From a checkpoint of a small image classifier: 97500 training examples.
Rows from block 8, named by matrix and row number. Each number is 500 + 40 x the weight over the matrix's rms, rounded and kept within 0 to 999. All counts start at 0. Numbers have three digits each.
# conv: 3x3 conv (model.blocks.8.conv.weight, 208x208x3x3), inputs 48-71, a 3x3 kernel for each
conv.77:531541459557582459361459501507514524512420573461480498514481472534511480523529444487572547466520497530473475500508535516454546514493468489497513512495516532457494506443470421539476565447519494520492504500449555464456489481518549465486487524506465522498505551445443444518488502518461449525503454476506474463547439390642548502509506489559511494462466501548599486573495475447494609538487440453488504515535504539525553547450491492609461481438503528457485561453464457476456463565533476504471533408461460465464557513535478473449526492535495580485571553507588503438439545489513494493449494496517477531499548506508522534410501531464497510525519583448510473
conv.78:521492450462580466515531512468497467490581449535514543515507509478487449500390556450572530494413492440496478483445527506441496485486532503538424424509496434525478473501553475444473435433435496476499506478478496480535488484497500510518545487483476498486536487507482448502438529502506488488518561461544494480508521465531440456511485512507533542509520570476425506472552478444412439498472500492427466486476531500521531507478435460492524526511505481457499578529458526493485510594500500444478470487503457491518505511525490510471426519502489464508492465501448487463474532507505449521477523510470484509528502443543444501463445624485506516475504512489555453
conv.79:515549502532513497446562573519527487576486462474452476449513509503531510437447549450469556447543487421572487472518492446503483453483535544567521564521537501444511444510472393500446435479515483437460540519461489532448486467544475435563474443530509469472531562557474554480517486534508502550516540431504537497403539505570543536525491491474523493462546532493569544444557510500514542503477476471498459545565544514522495469550507475481494481499489507513609532436557542447513510440455463412497490482512492554511519508502489535485486565527620550444497549528454457539480486520450534499415590453402526485488473464481462503532520509441483498521485503523467425
conv.80:535484463471507478498492492566529499527504633483458515496577444484439400442557547500568452494536456527562450488543464497466483485495476552602468570530453519480444436503468467490480469549450515541464533479540496471451450424566384466555458451557559482515526510551490491489499498518486553497484491467503483556436408592502531520481482548487549514497526451508456486547519464452415502471567426523480474472452469483455473485516464504506481527424541436501612468514494453472492498516543540472524461512452477554491503496508471512485512527435539476500536448400396508461473472469450565448529448510483511451471458519495414509472533491487528471475502426507550422
conv.81:554541471582478497422474548480420498550571497507475523435509559459519477480500507569537514449468535557485481509491503512520467503561429522507554485511459504446489495579466436490524487491510502435501518454512517520471493401403542450429520474486450429506538478553519481484484527514444485549509463456492428528552465530537484509545452500524520515509435477543466489460425544416475512516522530532490506391487470500519462454531580489513553427511501491533504481467524486523479548553562533480451495527517462507438463455502453479504434530521486494568487457420453532598423543481523476516518473488438558501547525473510530479502500527457514532496485527476453484
conv.82:437511564453588593449499373519575470604496439506558376511520519414502542462510486489503498484545439525459450491562502537554491511459474480521460515482567461508483468527516509507504529457503515515468544468521470499468483499432528520405575576438453432502502446525483498471532488489506466459486491511458469494482362472541500481474541554470590543493501489528464545478503543519479426500551570472430559464490501517513491545457485478410499549444428602454410498512480515562508478473474498439465486527509440530481455518484490466529458483531533594541462515521533485552451462505442572518493423491516429525499450563437438485516502465495462474544477554513501591
conv.83:583499455517405490454450495510507517432509472450432446509507469490468516573596579529466501493471446510522491518516492511486447508508548473474499415466533427482496525490527463460498572514558493458475579531500489477542534496420536458480567542478478501502417461563482495557501488544508531482523588556499485448514403528565508484498519466568499493553499494515521466491437538488474510483523518462543523483565574497489475443494496464430542512486525549523407525470402473555501501509502463439403517480500530496543533466440468501531552534561584575555546470471518528493486570458560460472510467444477497506473497531462545518486492528498551580508503499540565525
conv.84:426377454565526469462521461549573550484511487561598502523416505524416556503506542535433468552497491509405500533505470517540504540569523535483520541505487509509633488428459553497471518501462518478458507534473471513548417561534415560555483526462516573544508480528491474590531446474504575497506576539484537586516518504538354464519543525495405502514501468419448440467498386511432450466467507471428491508513529489476429507513452494463457497412439435524552487495555527509520499506532534494413476522527553520481485493493533549469518531562477495544445365394525519472470451484475454505531427467442516491517434484521471456529557511484472484540536465490482433
conv.85:386507501469575418536561440504429541489538506471452489538500448500490512496444566495503446508516434453584466485513401502516424509539474515498492448513498514485492501538433553558411548511429470486453479560428438532595461433507424469515461507419563507401519508488451452570523502454516544402479530436441511468391491532472446474462446505476427513480490424452484505485441602517506500474516530464519481509465540529500526545557527505504553488410447501466442539517560466492517479529454518494456466452487443480512440480507494504484464492457479473525464457567461523535510536415455555478499527452509498513452529556469439561572450523537590500542510463546467496
conv.86:549487559464580432321563440545471502499528505470576509539511461455553505517476518502472460557545459483465495545482509587438502572486494505504467513446515464477502528481457506552545457456542454476494499439452561453505498503504491386498419411451490508526431497461509524513504515488453472448520480500462439553429451529465512462546474489489445466460457457521523523567459490534515458484486464525530475523486474494498501552478498508580510557485549513493500521478499557485504572455477502517506476507446491467503521431533465471496472574562495536496476483508482447452533437493542489453501511491590497500526461482502461496483489500443492498468484500530445535
conv.87:498448564506425530519512440511517495516424509512444500537483523514514403497451561540524417483463459467501492541501520456470546469481478516454507543470477526557465531515479471481391513596551492469515454539594538454546482548456477425528410471537491564478537499507485507493506548507473496527516471513538539461441489557464460589498518501564488465483474449520543507543561548507452463519529485462503503540520447501512485475454489488528588515490476505441469534519496503454488532467469486491498505452463533508453465479548491497532518538548570450563505498505402468519501532514578512527524516477523479491439536477533470437502516536493527499502482480526492507
conv.88:488405448515499479540470561436461469446480454412529476463479533520491459490536434502524529501567520535486488519473537520504481557528508481484496456451499452442427510516532584505590521469545473467546474490476520496565526468470411563589472571574504490472464512493483548449567533491466534481497491533495531458440373449390442508539474515466474497489489479488476482516400458510412429493512490558437457524479499537516487498504508504597479491531489428464430485508460480439512514475514510478492465518552463489477479436492481467506430396432404375450508503491430506444516571459514459507516527494504538534540506516498521500492483514486478508494433480482508572
conv.89:459496427452556409549545398512518486448464472440492536488461557511502476487511458505520472529448503511425435483509525462502501482562505513483472521473580524577543539498495545432508533512500498504470492563489532503443452495533431491488416486422454508484531479419486492500520551459545416503514543487468433456487465484420469459501516486534528485490425535506506440493519444479534459535518488518506479499535488478450480477465468518489493462527540405474508380456486507484497554440488505540440485500452494455490505412530554471501546453515513487416459542417521490457452401468476530487433500524444491517567572452539548520594556530487507489542366520509424454
conv.90:454513483398408468514516439525443448513441501560448517524505483523403548523498568567504541562474566492484471507529528478559533487509415491440531493453533528486481517520496496529581536545419528437542535446565461525465523474496505453560468501497525482431535522507504523526508504528528459509465568482475535512558350583602460426502496494590563449469477511451565494426549439498435540503524507521523506500451482500567514482588541475495536496496457418413616377649424455508520552477480491424469574508495507518538405508484479489446492462504532548561477488516414520588450490454516464488498519523499397520457507443462556487549462509481519492560636569552456455
conv.91:470453515457444412560502456543519449522545534478469575482479534524515400540499544556501611514490517550477572490549551507469450538478516538578506461550540477465463485563610463550453524470473512470488475451499477503539485453416564503542434523470557456452523512420489460516502484519625551484453535465515463520521449403444554432455479435477526545488481533408530456495421487551532494511505573461541489509482422513583518517421421483536504553468427606563501465482527491517549495481622549522547575512536464518456509480540509433553559509501458577508483491567551483537535577571473524509521477423566425522473509521487496534492536529543571549510546422510467443
conv.92:406536506436489451505386514517503521540528416532495530493434500485449536463524456493480494460476520469544492494488513480412471503440510456566494469432532543507485473449466500468561468471557497450483535496451441553498589450528519469438502509437513433507473418505469547484463478462498514466495475561546537527505395459363403450530469559513480469438492482471568521374551442451496521493468491527469560510530518480508466485460499469482459547512533455459468459564444518524501549496534518526538454483477495483493531532501524565531454520499511520366491478521423504534421511470498521491487501592484508507499520499501558468521482504463488519562519450468580520
conv.93:536496507482516492473486461490454498529513474561522522483414528531467489485548532488402447451447497479492542482458449446462492537502485448500466493506566539516499541492506462446471481491491515499510482495535520516589512482553497475433482448446461454484460529479493547409493509449480454478493530509475376553518395508504510415538507554485540536442437436529470464516501479435461407539468424494532475483548595465459458476455506469498461507525563527430523554450503530490470539479467505507537460453508488471521469476507498468433574492415492504504481509522506449427560464578484508468453477455542459495550484508526569510509483472530496465517511445497570496
conv.94:522505459416603416333577479474467524466504525484598462480545503516425489501478535503502535449441476487495459531482474529517475520485535476561518462550524450529560485587510455484559490477537491484503484540502544488448543481499423562561460435427462512448494472497487512474559483428499489498489523511473515531543444428532438439480489495527506473498480490473534432549498467525451506490537515464502495542513480526503549513590538498465482464529470451498539466397473518524498522490557493513451476541524465475535534454583514502483490508483510480435497473461567509565503418454494532492482499421490459554505482478521469483452498482464486519467429503509477458
conv.95:421454556583427537512473482476487437539519513467458427451499452505509534521451561510532511491493551502524598490467491499489497485563536521508405466460502491513478512564441482432475444577505483471523540508455494559461508492545482639527481515503449481525519503539547467501483480530487436403508555494469466576493582474485456379495521542442519471520452476443482583432498505471427519497522442485429487413503518481500488515503533503483626525491544493481456545510398510527449503486523499487505478525463496460477490478471483501507510493427492444473481537533537525505521496456502497461533485565474481556505516571482571510518510397540513497493502449568563477
conv.96:393517485415564581456508499459505524403560544521461479499488497489492504503435569483462454529494468472496468477517478506476483548521514485513516465487533481484471544467440596464473488512539500481467521514505556470473412532536400517489491593452476512466464558475488559539503519478569506465511523477463564484401537541442614541449511501518608470461423456469528458469478540495494482556452463498479521500438564509483427544453418476482513394581460467561500496519507460542487486540459509528559479464534458492449487497510516382486573447492486513539405460454405421482501554516478545530469475551485465532565506510543560468505472457519466467531454452543506503
conv.97:516480507472436434471513376421467446508497455484542551507504527537509459482479468508461446443475421471450390492448457473505463493507442439468464503488563486530433460547481403500533496514480536495585548525525464543507571559492541575572565426539486439532510531385505449456523474504507488450494457476453507418511487561571446482478480522483463490439457504491534464439480488517426549465458503491434547446518472491528464511523587505543510559568515532595441545519427491525496511488474532468519478486520516538526499515465461513545599417528529472549498509558509514464541510502457496485499471516465519416510545545470520512482474542513520489474509457526464459
conv.98:468550532562401510526415464493540448564542517500463584499465494489461457536529507482540454464475503453500514512416519475490504528513453546518520476656572497420430466490511427459510498528512505442515526501464481539500477476458509410430424478515512534499482529501478461523475485472483497455513484530482486419437499479487450514502467478499526525447527541520489483467470459494469517557556551508548504455580500488479472500511432486489470447517498477563456512504421464481481511518452471490546505590529543483526496546425533551489478517474513612555496482513497468453493523452490468518469476500507564516453496468489451506473451490427501509504505504551506483
conv.99:507527459486478530528509426520469513490474539496515513454481530531519527530401440452503497454497559490495526490500495515521497519459445492499520450553472377510482442516500506512477507443476466498494520552455502493573501478533475462528499481489528468522488515497489474575467467484499522525482520537485496503459406574482516479519502517495549485511482464505504440522547434498572441478541455541510478544464542505468489494504499448435510480522459480512516496497558508491506511491539512482474489530501473510509547488497505476446509434475464537572520538562525504491514468538496465501540517524485405379488510488492543472525485490466479499503501462462491524
conv.100:452526511494419483501371538538543472456564505345503567451486499582458451487442518431500509472408456539451518489516491573452480587457499495545536451431488367519524417484493458476478577437519477549492607452512548533491506480531557509540515529563530525531620496471546491516450471519467571483626480483597552523602681518566451505517480508453460526567369477561529506409595478477447501463459458542576481512596515525501488541494446586517519424460508487436528444519552459484482362394483360350457445491519508495547533522521518506453538431543480488421431543519424426445448478459451519478578491500540463514435507502444559528415470460457499511518464458543470498
conv.101:488494428392494439528532468517528512427491498484481519495455510504484550491555613481502480541513578534490514501520535554558503597526490408503543428467484481482433481542511532506448555509507494485495464540453501478461513494503525541529522498462523475498545483569509542567487510493487510532557536494576626535641508351532481448528533471537549517414472468461536495451486475461463520443500490441514429491509477462460560517491561467480506553469485477451531482509447441464495480525527491571552500534504487510476524512486522492515444528536486424503470438476489542471528541480514491466471476538502583524439469506493529467497501510485485486556448457534395438
conv.102:467491490511529523527421449493529511501434522529494493523550495494487490501460400570566514516422468469490408532511457521475503495447463506538467505497586569526469558532507522531470477511530474560498518488537525559401452463566417544532436576561514509557473524493496524462537513545546608437471447522516501668479388447483626510482466540506548458505466548434451509554543468537533534495547477553481539503464503521550506493520493555520489514446383476477455437509526462526488508482529510455503497559452516488513498470505455480489479439467484568512464554507514430477491454551493491490519540516489526485470440517496569527491539477512544487494544474404544555
conv.103:436495469468542528468463445503535458450436511504488476500441493504530500455496524511532525467434523463421514486490508433452539472462515484500456478475451528492449487476470611490504518520512515512516430450541562511430519458487514487494567598546480457541524540478525558483472523552505440469454457513543560511486529517500604593528534524538522423514573483515470527422634415482497458496520474532491464544500503469478528467451481539535466462547453427484428492423452497480433506442452465549489511495504497472470506536451545620514497489512486520514495549473439607492470483464503465501540544478459483494516496496530455471482462460534496514424450502430403458
conv.104:550482479432464474499449588503539499469427526490543470483495492535527489494503447489457418506499524459524472444538500521520503518462467476513518453499501469551435491435484521516535478486402523582448464492530503422515539505474499567445501465490526454508470456532500456533469495467508509531487431520546482519580632527529532501453485475467487468580402576582481551501472451490522594499509458478482570549510461539526495533532495515474454467530499529599501496445451463550497449478483526550517500458476520528520501505474450516522518552490433527499533508458410487514468532549443513493537469480480556470462482504485472490471504530489546448499559504474456540
conv.105:489527429556524483486523417506501568447502551419510531485479532503551512529532462529550463511552460474540432455485484444499472464515436443494567515393517522518513444506457564515441542523391552466502526409471518550425521528608566460493560446504523536495523516489434541407492541491495560489466424535502537489510441452559432532476549457463499418523468488463461484485571515509459509512458560472421442506557472445505488490524525492518392475580512556431573606477530520500511466460496517521473513412519540462480489537502559524458522476523570500545498502469496512556495468476478450491528508477476550459524480420560487430461542543486478483587451493466500483
conv.106:495515503467534430594511419455505478514441474462421476515499491481462517457499474491450535439439429498528522489491512513501494515556490458524523523534513470453489509422519494533621457545583482490540534487503500519518498478491524516498498482494511483501490528472473453450496502529485567519507490501480447498534459476482437527539445493481540417478475482513499506473598535468544448504476443510502531449500523477483495510532445493597612468464528498536538532510584480483459496469382459473464457466508450467592440484554498559458483504508478437561525472524530484525486554637458451494498481530478494456516533511461612462469516530514512521469476488510557544
conv.107:527464529610474481528499452437441508531490513467508507460499492473479538571564525514499434528516469526490452519510486524476484576537516425455490474538438482495495487540482460474493485521503459478538449524550442503496465481497510493525432532482478480507494474535498537536480517484495538531416521563506443521520535546508487508517480481457457457447418471495539482533566488435452472481519524485528506466469513505526470532467469471490501451445499482454555470444495493523499520464466482452467420455486420423481530554498501479519509481521538487503474472479511522502547460456452522462532457451517496488499490511532493489511495461521534492427419533476512562
conv.108:488498495564525528491528564509533542517551488516537521552450517418485513484519578584561490527466488491502424533490450543526386557516443573546536476485470448514496593510523628451472497472433477498471509519475511437531370465477495529469490501484466448512487405539479406516488520494486487542540522579464426396426407344469443399480501487508466527423453484493527490420517477484543523563518457533469439439496512478535453609557439532496462457471465423479443490462489521489541472561544478575538563500496462449532478453464461489476434498535487399511478551513434501406478497467554490478518504473510472478493530471494476512543481529499440498490433550507463536
conv.109:447502507526509468477437527555481514467409511524534564558519478555463430474513533471497506454496505598550519471458531499531517525575504537421515512506469548484453490478466469549516512479530511535517544527475450443543530478540432488493389480525506528475508494509502458548473466493463486492528532506490554539428528589465417429462503531478481481553480468487551456490477538471418478526485460542586484534437604495495440460518501512524451506546544482485540531536537527482541499504482485528545563467450518492533515507491505534511570408459492471503469520451452508524441512477522429480540534449502444514514490486483559482447463492467440476502504535512486556
conv.110:470560464526519474440484490518497471540522484483481464440511493515476478520522529545498479511419458497516516522482504520474445526518482478523448470484471588452437524479483514458481467445450509496460483470506501533436521577514530519560530505515526519494478560458483544472537498509544530531520463496534485554508568593540554538526477535484467487516491495486523554508545486526484469441521432478569491464500439515481479505529479516524445520413496530427446502484449527515495495466556499541485410483475476474506472528474475499485463577513455491542494507507518447532544557523446523462544523484500550523493468465540520467450517451501424484471479546515478501
conv.111:503533483467500456506465539501495546556605464565414460515501530540518502503485531504472507536491491536495441504507454516509482498509480402448521499537600550542554508503502486459484540528469476473535529548471497495442581521543477581569479441452492482505569563515527450514491465495540482498542576491562512503487506495422451441480514527446488473543495507492496508439478422441502476527493518451503515475507509499502436474491439536462458545471391524454450522554474474432513449568543488538528471473555508497492551498519438486510525437474598543534474509485426451450451448539479517533468448475464543511498540539464544451559500473461406491480503529562546490
conv.112:539520487518480388456459524443501504491476433471456492479476469518532487557472475526504489509512557471539522517509479505497549540519500400470490462453503515454500506465466506489542527460594481498484513476501501440512550481456530480534484475490519482418539565495509430520502431479533519485491513498581494492540574564540468447489526463452458494493476390484496510517494410423566513464451449497466448496458525540526525452544578524462458498442527521492552517461513495482482494535535497557544483458478529475543551455528466488517544566499535478521525567547524436443426496540480471524466523488532437489500442502490450478497506506500515471480494551516553533
conv.113:409560435325482553365380471456475494498539509537588548487483512518447474506469430539502500475483489483491494530486509542480506485470513513481472515428585509552503510489516458444534477503456450479472541453549495535569469510447407444459530517565467525468514460575543456542493463523498487523484508495498493497505520471526535511479501495490507522446402492496481499564539486368488450522504497520516495511489454503505465498473504491509523488512518485479427567477547505532507498567486482486527479553475532459540511408435474470546504453498545451473444486479489515469444419424529514487512444526515495488505495525447492536479502490515517501540498449406420442
conv.114:569461547561453526523503426520541496478520465544527462450464449527504505509476520472501457511444426552569537477470537509525481530508493480444422467555483529519512451512424504551467467467514568485499495464525495484487533521516508560509516521518519522456487521468478522474480518467497463436481583487462480503541512504556625531520483510480510397513549435467564556515451488460405434531461508447446493531572493522516499501492489446472489479504514451506476466507481480511540491504412446551450489464456482489520554492497509527497393451540453408521549440517441408494517421472484486514540524469539525500501503509508489443497447480471462502463435508452492463
conv.115:547529512424489465488587469512508489559480501465448514483482484530487559541496520489498485490450509518467468472472500481457478501442450529468509490503521500469503486440475519451432530469499506485512556462500496500543530505511534537517453432508482537477512481520522451503496508504454494468552475515554524522560646562529420562505518500504480487503538470557530418474486431446599374527506477509534504527514502500502455533572492461589425500448478411499502475449589509503520566482527493491483496495498526522470474478489499444495569545549470505464587568489499539500497585476486518521549424451505432510496508484543430496530533517456508461488437460548428451
conv.116:466448506460416473496487542494488486513510471516516484452477469466508461487585556508496540497440542495518544489476520503482483513498458534405434504451455505495522519622599494496588462477531487545493486489557454469560464397483475385401489489438459475506529424431481457553469555532417467525518409454552419517532445475495404478500479503487504544532529550479471538446404446485459474518551503478508516543518550504461506586527480497510432469493573496543559452550530553531490543536503524547511499512463471555523538519559517551528478588533449511557496491473459445459491505502466501532484421530520516504515613575500565605465515513529568525544491533569501528
conv.117:501489465488530568559452549535492516506508443476500407516477522483505502491471455457519522420565472493500491460433536491497537501470498498503474421535460482540525500472525444492539491556542494435535491467447469490450533456489540488519469484504543507567524458467427453457475461542472515512456453421574507506554447486482460488503485486493417463491464529509445410518431504540531641522501570454536503476518446478485501499521503496487456494474534505473528497488600530445561508583537490524480543496548469548507492463540475559495468523461505524560474442432548538483499536519494449509455492584516518519466446501414511505460488490467478524472541545506525460
conv.118:487495555499616690527480526591509484552555563564585462479452510475470460598615514500496516540405411561551490506506498550473509589539536492563540497550522483560520445448482558476474563577566517502485501514487554384483452468507487544516391492521529510538481545529510506380519495520494518495558547444489477494463482499437519455487523557496452522470481460447524550524503504378448518499478500459447466524475475475554462518497487480490380465449424551524528474493555501545506462505467487462370476465475497449484546506535488509520457563519530531468524531543573466461367425478502500552450477456563569513461478558519407452515427620476540480525505507490494481
conv.119:517521424523499552414555494527416453450464477567525466505505534495539480523470505464475515500436508518461464490497511520455484516530494503498485518522522490538463499428538517540456527434424482548498539442519511508475530539483494484516503535496496495516462492550546547500462493527501465582558500436596532466568561470552538483462518503505484463424504579555521419529497518499538512516509509496441552628479467487515530511560457501482525499489471534527456579567510518519440472502446462532476472498532510494478522503515480559533450479484475482527545512468557526550519485522513487520497419563526528442504457520509517520485446492436482554472472549462485499
conv.120:488528477533548541447523493513385461520518620484490413510443537438542476465481456488536525495492570488511470448548486475528498471498538504370504488521564465514523475536553444518545434509528469500464500534506475545418489493455517539461499517572515427444504470502493483530510549477429546535477464447510479445492438490511480582483502445472488547513527610404525488467486491470519563525461463482537527513521513499567476508471474501538438447510476539521462568451548492466523462547554493467490498482505548420520507523424515456463477489429505449491409483514537455476495523547441512509508565567436496476468560486464545452474518443505479512509546411537506433
conv.121:477652492509368512525477490555471509512476451540545375523479511539492475520508493529454409512517553439545537473493523519504531540489488533449450550443459520434551508398495523440467526498505534489520553454552525467487428499526441476514427481592528565505530480510469452523480532534546456522534521552473575464449662539437379547483500525388424570456467465501557438502672439487432572505518512485473455526422520506496450554528503446632571456458520474468580464327494492445488420463467463464465518496486486419518556456515538510561498448498468475455472579459450594556476548558452528529438430513558516515479443498502468491519495478526479454598529481484552535
conv.122:463492498560491483521512512550420516526471566481461509461545494402531524546530553527518438486525481493444492460475509474461494494502528531452495523503491493500576540519485468549467497504420473534444531449498542571456514532536498515521496501479507498436496508393522488473470475484496506431460490480557522475493532399522500464540470514508597518487535397474479525502466499519495530511557471477505516466479442465479479515538535467487456441459524448535496492493419527470521519487572470498509528518422459485499528542455488460471485478529540529431469500449477542510536529463473492458436498442538477510511504488475485595516539481477506473484557505505498402
conv.123:550568448414501470440476541506427516518457479565502538508481484478502532560555507550471426491543498463517547459467505493490495509484541530455442609551573513517494507510514521469541513474560520519463455499487502487513432467495545482422491517516492477483528499480513542477535500449538489445489486470455500604499447549504534526496477488406504439425499504465523456493454496440407453498563406498601536526501445483541427489454509521463487407477485525386395541543493525445524526447476472504545607451483467512560459465431500451475483484519507493529533520562483560500471489519408580490498523488477564522486535521472494520504498550508445458499541503486508528
conv.124:452358495589305499495417476464448498486474583518512432518531500514542512514486465455439545539466505448545449482504517455508478488505459468475503580500475455527473537538484478481447482497503520524472487558522501544445558469552453424463485436483504493564537483589507501515501433567511514581520457527542544494466478499487543511527472495467583495481461458451514477469492459510501606455502470548516535455501546438434451437478484540561491475446526482568469521498409565475469517509485500505422451523461569525460438511460497524391455566463490501519408492494489516454542520478513484491516493487474459524570593454449519574511536577520520475521519512509437544
conv.125:482455475444516511449470543469429501515543508530522470529475518513473477470553481478497540471483507489450461490453541497508523524525505454512533523467412513510494548481519482543495490444447487483549532515437473522495460411484504523580476569467435545469457543445552502512448523495459546491574427441416428448395411496461437494511447441572536502498476521461636484490531493428459590525525498498430519458507534539537501482518501566422473437439483460526519457569415548481533542483534513559508495496524497435466448455498519508450522534492453558487513478561495505502452477465497449513488538501443549473555557465497547498534472517495560518460533504501479379
conv.126:535499571536494509485583558479483511478568525509576567496566458510449505480557554620520521537366490588522487545512528528504467516539501481515532511584490497476448560585507536464492565479408478550489489451472499477455476525450406421418461498511504479493382386517505443558568506471510495499516539528463505495398456446503443393452460488438522465515487451492468500560501460423489473427517490546339551598460472536478532493491487526540465507486467482490415459433493506520517531587474473504492440502501528513480530471452417452479454448558496485520601537556531487433481458520459534426556458535473499534490480504510446545537487523527460513430421494511458555
conv.127:497415404511595464529491508479472540550517547483564543470482479509535512507514397502565429516490502528423437514569467514478482514500449536508434492530573551576500530537428528495559482475406533509486491487476524475417434418529454445490446499581509539475497476449496456542476579446511451455545497509499529492468431490495498585512491509566534452494502600499580475530500484496505459507492487505492543549550408481511530458464481486515515483519575445469401456450528490445475519433474457491523536442399515463485530464493546473476522458468497525531509576516514398421482445492509417494485547481522519401511537487484569552395512468562552459469481451507461446
conv.128:463426517475594479473518490466467507441464478509458517517511534532458498490500533443440527527551447484516432467504452455467461523469489502505495541537439525492492519531548525539453521541505481438516505495493566455520555536501494540464520483488518516490562432513561508475502470507473526523513514451598564444700529461549591528479540494472438569549509443488439408490573518501474478484531489485469463517572534487471528382534430555515516552499403508451482390499436525502506456454565483433527480486533585437462534504485538518485487457550475417488443502445490560460461484530544475500472452505458488477446515498434542562470519549454550527546488469437473471
conv.129:515423521529476545481547503446493497496427425433440523491532451491518498579497530469485372491455462507501547474478521484508557506547530480506477460481438434462542601619512581616552489511552529536487504496527500495523491411504428465536520516500448445521488504577505520502527533499537535464449575521482402486470504528527524495486474525551556570559443478518415551462374549469482431526572548612450449486475518426470478452478513416441582496380479530385511458410508510488520482443499496503556516509489508437534545442491523559556509538494466521525510502526479503495476496461484471516517424501530524501596507575576566566599562415556524481495554517451479458
conv.130:480526480483348541528342522509394479477501494520347622560417534510503552457546481500534532483480510519468566482472486511556464489515474577454496584494504561498454545586570513546505510568577556527489563486463525556462487564521425490469475482492467497468508424481489588446489569506480441540503510514499647496484639472482552533538525441521418447505362523528492497522571481473489467476411568484392483476491534493586511546612446567466413526436480487467587529494541522503554559488525545536500512418504411460499449529509506453535569482583495568503558408498450423495542419469526437517522461485485504530550547497537490529521575529542552431560519526502505520
conv.131:414524545598534513568495520555497530461475466474479501496530544545412522531533491506479543485427478524465515472425474479500449490494490542556550401484583485436514505530510492441504525471549454468460498506492523516534503446523540464517524481486508534510469480513475477457522471519531492473494477518505515454510482537508498465481472471494496513482444527440435596575589597487527542478580558464558501484548536523454532502509512463464473539509526497547473522466439493479497534448427483464455478543524430411465488448497546468493550449510483540518457503551518524591552521510481522505480445527525492512472458505516530534514512503511431501565472502521453537
conv.132:525473517534462477508455493487512541502441494479568509476492552491462509528535526499460504499468514530406377485487469547490451503504454488480481506582497578432549501433497445562482559455474471500534538497499573450494483478509489536577401542505488518530451474454519463607521494480460507461538475510449498472358548524365563573520506450475310438447479428539548456523503502447404545486463484431504496504522454472456497459497510523494486545549548440534535438438518491463495470453460531513470493486479505548497456510560509430476512566527474507595494541594528484510446568518511463529493540458459507545534432460526453489540503526488441493490449455611494476
conv.133:534499531559487490449581430493459517471460427471523527473406539542472513499514536496485462532483444528543563497502467521468464493502492501450468485506489488521527478514490532460514475482515514519490491506456508520488506518517450560472494467516482491535480465483491539511513529478484463479501535502492472482477407458464423496492505546451449491579505489547520527481435469502495476489451480557507460545514482520554466562582497505537534496488513498457501478491542542512519453512477566472483484440509544474510526515505469476467407496517469555483542450548461554477461453442466490528551475467402518506504502499503492457463522467514537506480425453546538484
conv.134:415472421413497442485403441586416523504511589495514466500523489512480521519578524464509430501518432495518512477487471463501461508526451612512395496530461483504540483563486498513439502499520505490478518483511531497463428465613516462645559427466473489554466565589498454446482502492435482533587507460437516552477498660479398421485509552464558415492424504534422479483429439480501419488552473515520424538525537480469526502450468529517469503449473602514470521478615536474459479474454497502437529497499526537520462518554524463486601479460465520484439440490529475450498514488434572496507467531508525498543476467533487507481472517482478425501434441510517550
conv.135:472492416484518521545525463484503528509484455444545375479497476501515568444473540506497512455427499503521525494465518535465492530425531478472492469484532493508539502535522474549460527439575491541519464482556519564426538494480488493496469443470505533496485430570503504435465513473471514517497548540467565403509505402542434501516484481522429477518463402512548433563429456532463540537457510516478600481462507541497452493496490484488523479543474449562565462441546477499523524532488515510469507522508563499539473462478501558457479461515500498493558490445511439409501497497546445507508460553455450575463519498472474542520560423458512473523596535485482539
conv.136:459541468534458545521533458525494495528539526448478554502480497461464570483437460466450477475524487566532529447486474489559512501569506562379557544497597428379502489434411418468444431496513500464528475472568489641427448484440540445535524488549502493470494470505485502510441469508477495499465497593530469445552476421552494504511491521455428528455476530484570505462515452558455376457535466463502529460515522491458490541547442594497465453451454488451426463526437520460494502434578487534533493469478487503602476534543488471532505478465441502435467578500499460458535611423482483533452542499462578493517496499425612487456516411484528455507487474540531444
conv.137:548419482462562513566453569478497481458495444461530475563458451486482556414489457542460513502558525485490470535494507480501523431464523500485493493472502430530465534538492531537498469469525497507485491558508498412440427407428458519514587501528507493446489491497527467427502462463536532433444514443529419501454477502581514508517522539550515488541458522467538452518488532491471599545479561527450483446533488459510478476485494406436477516463530506412549482352546471473534455504547594592535533463530550487463496502491515480511543424571472492510519459547476578638424503553515492484523484507478569503457498506534537492515484469474527480525557510499495454
conv.138:537560547556488548457502529507502463507537464416458512476492499485502487512489516495505476520482477483503464515459507478500494504533465469499497490442513467548491557483507501519427561536462509548481530533559494453513488451479492540497512534437482506536502474477458456499505482492480451485508489364563485515426425447482415449457504489458476511463510497487490510544542514560492546443434530537436524515483588540495526526507481450476471480472505487563531539521528492490494456489532479425519471477457512456486507526453464503541451477484493471495496536518523596578525488530459476497475501472521514474512509474502541504518566562445466491521485444539471482
conv.139:498533550550528566506524499539516490478430531504494458442467495482432510480482525481475469522457578525396538520483554497459462486475481486488393500425509527462538509497506565351509439480504492499408455538536462544472474524493550507510473488486533487454531495577487452501532477473451465490475425504519534450584478506539477519519504544507522492542512456502553512428546531531470579507464462515441490512490526496504507459497451440480448519540488503542484447503442446477551530513465502527497488524433528494570518471493541503542509546515506505517520488473478486536523551535487514496548496462533548537509479513477433509517502511483464514447509546482545518
conv.140:535544513532554458536555439560509438506491430456492539526507585530473563557431494463501556466550515514469449472489509469427509523456523576512475542510626535561594524505519458532555493457542493485515524512513514462493488552448469489405466442504538500506464472558507477438515488574419488570444416530476466491471482491525456510487443497503541489523485458468434530536452512569431493506493553540471506519529508512484564517421491437492495542506419430506421460482497508461504441559476417500449504499514482454508504492486524488499505484462530459491505557484538499467470469465533513548577431456543462490458474393422566485455509514454552500452539510431595466